From a checkpoint of a small multi-label audio tagger.
Model: mfcc input, arch transformer, norm layernorm, width 192.
Training: normuon at rate 0.032, 9000 steps, batches of 256.
Rows from block 7, named by matrix and row number. Rows with one number belong to one neuron. Each number is 200 + 30 x the weight over its row's rms, rounded and kept within 0 to 999. All counts start at 0. After the name is the row's rms in percent of the matrix's.
# fc1: MLP up (model.blocks.7.mlp.fc1.weight, 768x192), inputs 0-63
# fc2: MLP down (model.blocks.7.mlp.fc2.weight, 192x768, transposed), outputs 0-63
fc1.567,104,217,221,188,152,233,190,243,181,179,209,235,196,230,257,206,223,181,229,226,180,179,200,210,180,159,107,233,183,182,192,197,215,241,170,184,231,179,180,245,205,219,212,203,167,177,276,237,198,229,197,216,179,246,221,209,233,171,185,260,183,181,197,223,167
fc1.568,099,217,170,199,134,205,203,184,243,182,209,242,136,184,195,182,153,197,163,183,225,242,215,203,197,198,180,231,248,179,152,154,205,247,189,190,238,197,262,164,213,105,210,210,222,204,182,239,204,252,205,198,259,154,208,186,201,226,193,174,194,292,189,180,192
fc1.569,100,218,149,139,180,226,166,247,203,207,249,231,196,189,222,186,206,193,115,175,252,247,191,161,234,180,178,164,202,184,200,171,214,180,201,195,222,218,237,197,204,205,173,214,242,214,159,232,177,213,196,237,223,152,236,216,205,194,202,162,180,231,164,189,194
fc1.570,113,230,217,173,132,173,155,186,201,188,218,228,180,137,217,175,220,205,179,198,179,229,241,189,176,142,229,148,254,210,130,186,213,174,213,161,225,165,192,226,167,213,230,198,189,161,198,224,221,154,170,196,227,171,198,181,196,191,150,220,197,273,209,201,238
fc1.571,106,211,167,195,234,133,203,149,182,253,272,198,243,213,177,163,217,176,158,193,199,182,253,177,208,230,202,188,239,216,189,130,187,186,190,238,183,193,242,207,225,236,164,233,156,192,211,205,227,215,196,272,203,205,208,150,219,231,190,178,195,228,139,181,250
fc1.572,111,172,254,176,212,213,198,224,182,236,217,235,205,241,208,197,216,200,165,214,209,188,201,218,181,177,173,215,209,191,270,226,194,198,252,141,205,182,171,189,207,206,210,192,207,171,149,227,219,247,210,159,161,251,156,146,174,216,204,221,240,240,144,191,178
fc1.573,106,220,215,218,186,237,176,165,199,200,248,192,178,210,190,170,194,184,161,218,245,254,129,178,158,205,225,224,192,259,232,191,182,228,185,151,180,188,230,245,200,216,196,177,215,207,239,181,190,223,160,207,178,181,253,161,249,208,234,222,181,226,183,179,205
fc1.574,091,200,183,187,226,151,236,168,149,191,197,279,181,162,193,163,198,226,144,215,150,208,244,187,255,203,217,131,251,190,196,161,173,208,197,159,199,215,197,176,132,207,164,185,234,206,155,201,155,234,203,172,203,173,182,224,173,219,259,166,170,244,160,209,136
fc1.575,112,220,154,208,228,243,176,209,215,245,209,190,220,218,158,199,185,207,212,287,161,204,188,234,206,220,219,249,205,224,224,257,225,233,193,191,251,206,202,130,248,173,185,184,203,172,209,243,187,212,233,194,194,210,141,259,191,211,172,259,142,186,200,203,196
fc1.628,105,185,194,134,243,195,213,189,216,217,210,178,262,265,217,176,245,229,157,191,245,215,183,174,230,232,187,210,202,154,228,175,209,210,185,191,253,191,200,219,133,181,224,241,176,153,254,216,195,203,229,216,160,150,189,169,234,194,218,200,258,201,205,194,244
fc1.629,100,210,221,204,180,167,217,227,211,186,215,213,189,186,191,176,179,188,245,213,212,209,162,190,140,239,241,194,213,144,217,192,132,203,181,162,198,264,200,247,227,211,234,198,206,192,237,223,210,171,180,237,183,244,197,136,162,241,139,143,188,156,125,156,211
fc1.630,109,261,200,160,236,199,205,153,196,206,185,216,211,232,206,200,204,172,186,252,213,168,197,158,158,207,213,223,226,213,258,221,202,254,126,187,153,230,268,148,141,227,198,203,170,192,201,201,213,205,199,134,224,227,246,209,142,214,228,205,225,200,220,198,208
fc1.631,110,224,230,193,183,223,249,212,214,202,299,191,206,167,239,190,139,188,183,202,186,216,221,185,144,218,214,223,183,213,245,191,169,189,130,214,208,197,208,231,212,180,257,194,158,236,182,167,185,179,230,247,219,161,179,233,175,210,242,185,232,158,222,165,163
fc1.632,112,216,220,164,232,161,198,223,203,178,193,155,174,209,224,218,230,140,202,150,220,216,207,210,184,145,213,210,230,197,201,200,207,239,183,185,224,204,238,207,214,169,204,169,282,190,197,211,162,206,207,173,170,179,240,201,158,141,189,144,236,177,237,209,277
fc1.633,107,187,237,228,184,219,240,246,172,230,291,193,200,185,183,137,154,169,203,235,194,202,197,254,163,135,237,228,223,216,256,244,224,151,220,207,220,202,210,244,214,204,218,124,207,228,194,169,194,176,162,199,241,160,177,198,187,193,255,137,175,216,192,212,214
fc1.634,103,210,236,112,223,210,147,195,181,213,174,194,246,216,236,221,188,225,206,187,220,208,171,222,211,184,117,178,225,276,195,222,231,178,162,186,159,236,192,213,172,196,198,166,184,196,247,231,236,192,209,196,172,187,187,228,250,166,193,115,231,214,134,147,211
fc1.635,115,196,207,154,195,180,266,252,188,202,184,203,231,176,184,212,210,237,264,225,189,146,191,228,206,245,193,216,201,149,209,201,199,163,183,143,194,166,209,223,214,245,187,200,237,192,229,217,238,178,281,211,213,206,201,238,215,231,173,188,201,217,229,161,209
fc1.636,100,179,243,133,223,264,235,254,163,183,194,232,174,194,184,209,153,176,192,197,194,181,204,212,179,213,191,220,181,179,220,194,233,218,200,124,161,194,226,161,166,197,193,174,206,240,208,181,197,193,185,152,268,185,231,205,206,195,180,188,217,248,146,173,256
fc1.637,101,205,203,254,149,204,225,220,246,230,194,175,182,194,199,223,206,227,218,211,173,164,172,216,190,233,164,156,206,213,193,202,199,221,149,207,167,177,176,266,194,208,219,190,158,193,250,218,212,162,213,171,203,207,208,186,198,211,264,221,166,237,211,143,241
fc1.638,107,220,152,187,191,158,170,167,200,201,188,281,160,175,256,205,181,201,170,226,171,217,209,176,203,209,212,233,169,203,213,242,211,173,159,174,192,188,184,170,210,229,228,244,206,190,196,121,223,279,165,216,191,217,198,213,181,228,154,208,219,146,227,119,215
fc1.639,111,207,233,187,150,181,181,206,255,178,199,176,211,196,253,188,199,182,195,243,163,192,183,222,215,234,262,156,223,218,196,207,190,159,185,237,246,237,204,218,261,243,200,193,217,157,182,200,222,172,195,197,114,178,158,240,218,196,169,186,186,182,176,157,221
fc1.640,097,207,150,193,238,198,182,204,259,192,187,206,225,180,232,285,198,197,230,189,163,163,193,214,240,232,193,206,238,177,210,230,230,249,179,177,173,167,177,226,200,184,208,180,266,190,214,237,204,165,193,241,249,224,201,202,164,189,219,233,209,182,169,198,241
fc1.641,102,171,184,255,248,248,200,240,224,175,222,233,231,175,225,195,181,205,223,166,156,119,158,226,207,201,158,139,227,161,264,154,210,197,213,182,169,196,193,204,180,200,190,168,208,180,245,190,223,223,184,213,227,233,181,198,192,235,203,232,186,187,188,221,214
fc1.642,105,241,122,139,218,186,181,184,198,163,201,228,220,246,184,225,212,231,192,182,201,190,214,181,151,161,180,242,207,167,226,199,189,227,154,207,246,227,165,183,164,195,267,207,261,180,260,188,246,177,168,206,188,218,192,198,131,236,147,248,218,164,162,158,199
fc1.643,101,179,189,176,163,136,253,216,191,222,173,238,204,219,205,227,185,198,224,183,181,215,181,169,201,216,224,180,246,184,230,227,158,185,175,181,212,227,163,205,216,236,212,220,200,233,212,204,176,229,176,237,176,210,199,171,175,161,170,207,196,165,203,180,203
fc2.567,115,185,202,185,183,217,153,225,181,182,210,233,215,175,249,142,215,221,166,228,218,189,219,203,209,218,170,197,214,223,187,214,215,239,170,226,216,198,161,189,213,174,108,164,230,160,199,229,199,178,279,270,185,177,248,157,218,195,121,196,207,191,187,175,183
fc2.568,117,214,196,183,223,199,200,125,245,282,234,201,235,177,168,211,172,206,244,237,242,211,202,248,246,224,184,224,180,244,134,233,154,222,180,223,198,164,173,184,231,217,183,206,225,216,189,203,206,190,230,174,183,233,186,197,204,167,207,168,214,213,230,176,172
fc2.569,119,270,201,167,193,184,236,213,242,170,191,190,240,172,195,209,173,167,156,189,191,211,185,171,178,161,179,187,177,199,199,218,211,197,230,206,199,195,258,198,199,215,168,211,191,201,212,243,240,202,163,250,179,237,185,190,180,168,217,235,166,216,233,188,200
fc2.570,146,201,184,191,227,199,268,194,213,165,172,180,200,224,226,187,153,194,149,146,185,211,225,195,246,260,226,177,183,252,131,213,180,222,185,231,225,174,181,236,247,219,214,202,212,117,166,216,182,191,203,201,223,207,187,219,217,205,161,217,218,174,222,190,202
fc2.571,100,220,145,186,205,231,203,231,220,214,157,231,214,173,206,186,188,179,233,166,230,160,233,209,249,210,202,212,158,193,223,214,179,223,253,239,181,201,196,144,231,231,204,243,156,225,152,169,228,183,201,243,242,212,214,248,230,239,174,206,201,193,185,215,126
fc2.572,158,219,179,139,215,196,214,128,241,175,197,163,234,205,247,200,183,168,219,196,172,205,201,140,166,194,177,210,229,210,197,161,178,210,157,249,213,252,247,203,198,167,182,232,246,180,154,162,213,220,186,219,236,290,174,229,182,181,218,249,215,190,181,142,252
fc2.573,098,173,169,216,218,215,190,210,195,180,206,232,179,231,215,187,175,221,181,164,248,212,206,191,219,225,201,263,231,201,236,203,235,173,197,217,222,208,162,195,256,187,131,172,235,194,238,156,156,191,243,175,182,205,168,224,225,162,229,239,233,175,192,201,174
fc2.574,061,182,165,206,207,230,132,221,184,235,205,203,216,213,156,249,228,189,193,182,259,217,245,242,185,197,222,205,200,184,203,162,216,246,227,258,251,195,222,136,149,209,160,255,167,207,157,207,209,193,178,191,255,208,231,198,185,150,176,204,227,214,242,167,219
fc2.575,135,203,213,150,197,237,206,199,198,161,178,185,285,200,189,190,265,254,192,187,218,182,199,144,149,221,230,154,181,229,196,222,224,205,251,211,200,162,151,181,222,176,229,198,192,222,197,237,167,162,220,179,171,208,207,167,178,178,183,203,163,204,183,255,220
fc2.628,127,235,187,162,259,229,185,223,264,212,164,227,223,208,202,205,228,175,210,223,276,191,149,212,226,171,185,162,192,175,179,213,229,224,208,148,200,219,175,156,219,216,201,190,188,172,225,190,217,202,243,217,223,183,225,228,181,208,207,203,182,258,227,159,201
fc2.629,113,207,241,187,184,195,246,234,198,154,184,187,179,204,166,231,226,192,209,205,184,175,189,197,199,232,250,176,191,229,206,157,160,127,218,218,189,201,177,180,210,188,223,220,242,212,201,215,175,206,256,170,155,206,201,186,225,229,228,169,139,170,239,164,235
fc2.630,148,172,257,168,202,197,164,205,206,244,221,193,283,152,180,184,173,199,204,264,219,179,158,206,170,182,226,169,217,192,221,200,226,206,175,237,225,187,177,199,217,236,213,268,212,240,237,196,233,178,174,185,159,252,146,223,225,180,201,210,184,185,160,215,182
fc2.631,112,163,171,212,179,230,181,236,200,173,185,191,182,205,238,264,166,199,269,216,222,192,194,183,153,209,193,202,173,210,135,146,244,199,187,216,243,223,180,178,180,220,193,200,247,182,161,170,239,222,168,202,164,252,266,185,219,229,141,192,176,175,193,178,258
fc2.632,137,144,214,226,211,171,178,153,171,210,190,169,210,108,226,169,188,251,203,218,176,190,202,242,241,183,207,195,210,190,187,208,178,267,201,197,208,222,226,171,216,162,189,142,173,247,241,213,157,180,201,190,200,147,256,212,209,173,203,236,178,207,260,203,204
fc2.633,115,186,209,231,168,231,219,232,215,158,254,181,195,176,218,178,217,207,207,176,226,151,196,197,174,232,193,248,280,227,229,231,196,197,172,211,215,237,178,170,186,210,224,242,245,140,224,241,225,183,221,186,134,147,228,250,165,214,196,186,144,232,214,216,173
fc2.634,125,229,208,161,218,202,183,188,194,158,246,238,202,187,271,128,218,236,258,138,217,176,237,177,236,250,196,184,203,192,292,192,192,158,226,216,159,225,180,203,180,176,196,159,125,186,211,212,213,191,213,239,195,207,222,208,232,226,227,196,236,210,203,171,153
fc2.635,145,214,183,177,169,168,223,173,217,211,183,220,238,186,255,180,217,205,162,229,168,197,205,203,170,187,285,212,184,166,238,199,228,214,158,182,185,187,208,213,202,177,162,173,264,185,146,243,230,196,195,185,227,169,200,169,226,185,162,202,208,181,248,161,252
fc2.636,081,175,216,195,175,226,176,227,200,215,216,193,206,212,183,231,184,229,177,172,199,158,237,228,215,221,244,232,232,226,215,230,198,204,210,207,173,146,259,220,207,238,207,211,183,199,178,181,158,219,205,224,173,191,197,162,214,211,222,164,146,243,160,228,201
fc2.637,134,168,229,187,239,215,175,161,255,134,138,188,210,208,170,212,191,213,124,154,249,217,187,142,157,256,245,247,162,179,182,187,186,180,215,276,235,202,225,201,162,245,208,183,234,184,224,190,155,203,135,182,232,180,200,202,203,220,179,198,233,193,207,209,200
fc2.638,099,243,170,194,199,254,163,212,184,201,179,209,148,232,182,196,218,154,184,162,159,214,192,250,194,187,225,218,181,215,200,157,248,144,177,206,212,174,236,221,169,276,185,182,325,201,207,215,225,217,285,206,204,190,185,188,224,174,188,198,220,164,212,158,195
fc2.639,156,187,213,205,211,244,184,221,284,223,171,210,210,238,197,185,195,220,192,169,219,237,170,174,215,207,207,208,206,185,208,195,299,186,235,201,242,147,164,207,188,226,226,219,236,198,189,195,233,186,264,176,201,211,203,179,217,214,213,223,158,197,168,159,264
fc2.640,105,181,224,195,172,166,180,163,213,182,206,220,191,225,184,214,181,168,214,178,251,210,142,225,246,217,197,187,142,157,197,201,201,232,183,236,130,200,170,182,243,198,215,205,245,201,246,170,128,191,230,235,205,192,142,228,194,213,210,177,244,213,219,189,161
fc2.641,097,167,164,228,253,207,162,186,168,231,187,245,206,191,187,183,222,142,179,156,180,201,156,231,191,129,214,219,181,185,222,232,185,175,204,218,159,176,225,239,248,211,234,192,249,216,209,250,161,202,198,188,159,193,165,209,211,197,186,185,206,264,194,246,219
fc2.642,146,230,139,164,212,183,200,202,191,224,168,259,231,232,211,217,185,153,259,199,182,165,181,211,180,203,189,198,247,210,228,134,187,190,195,215,146,247,164,184,187,161,222,233,188,241,239,184,187,209,189,192,213,216,125,192,245,214,214,200,228,267,210,212,222
fc2.643,110,204,233,181,152,217,242,188,175,247,199,207,165,203,220,243,209,161,232,198,168,219,203,164,234,183,209,214,200,233,208,210,206,198,206,216,185,255,125,168,194,225,169,147,235,175,229,208,234,220,204,194,209,234,200,235,150,216,248,191,159,179,227,192,205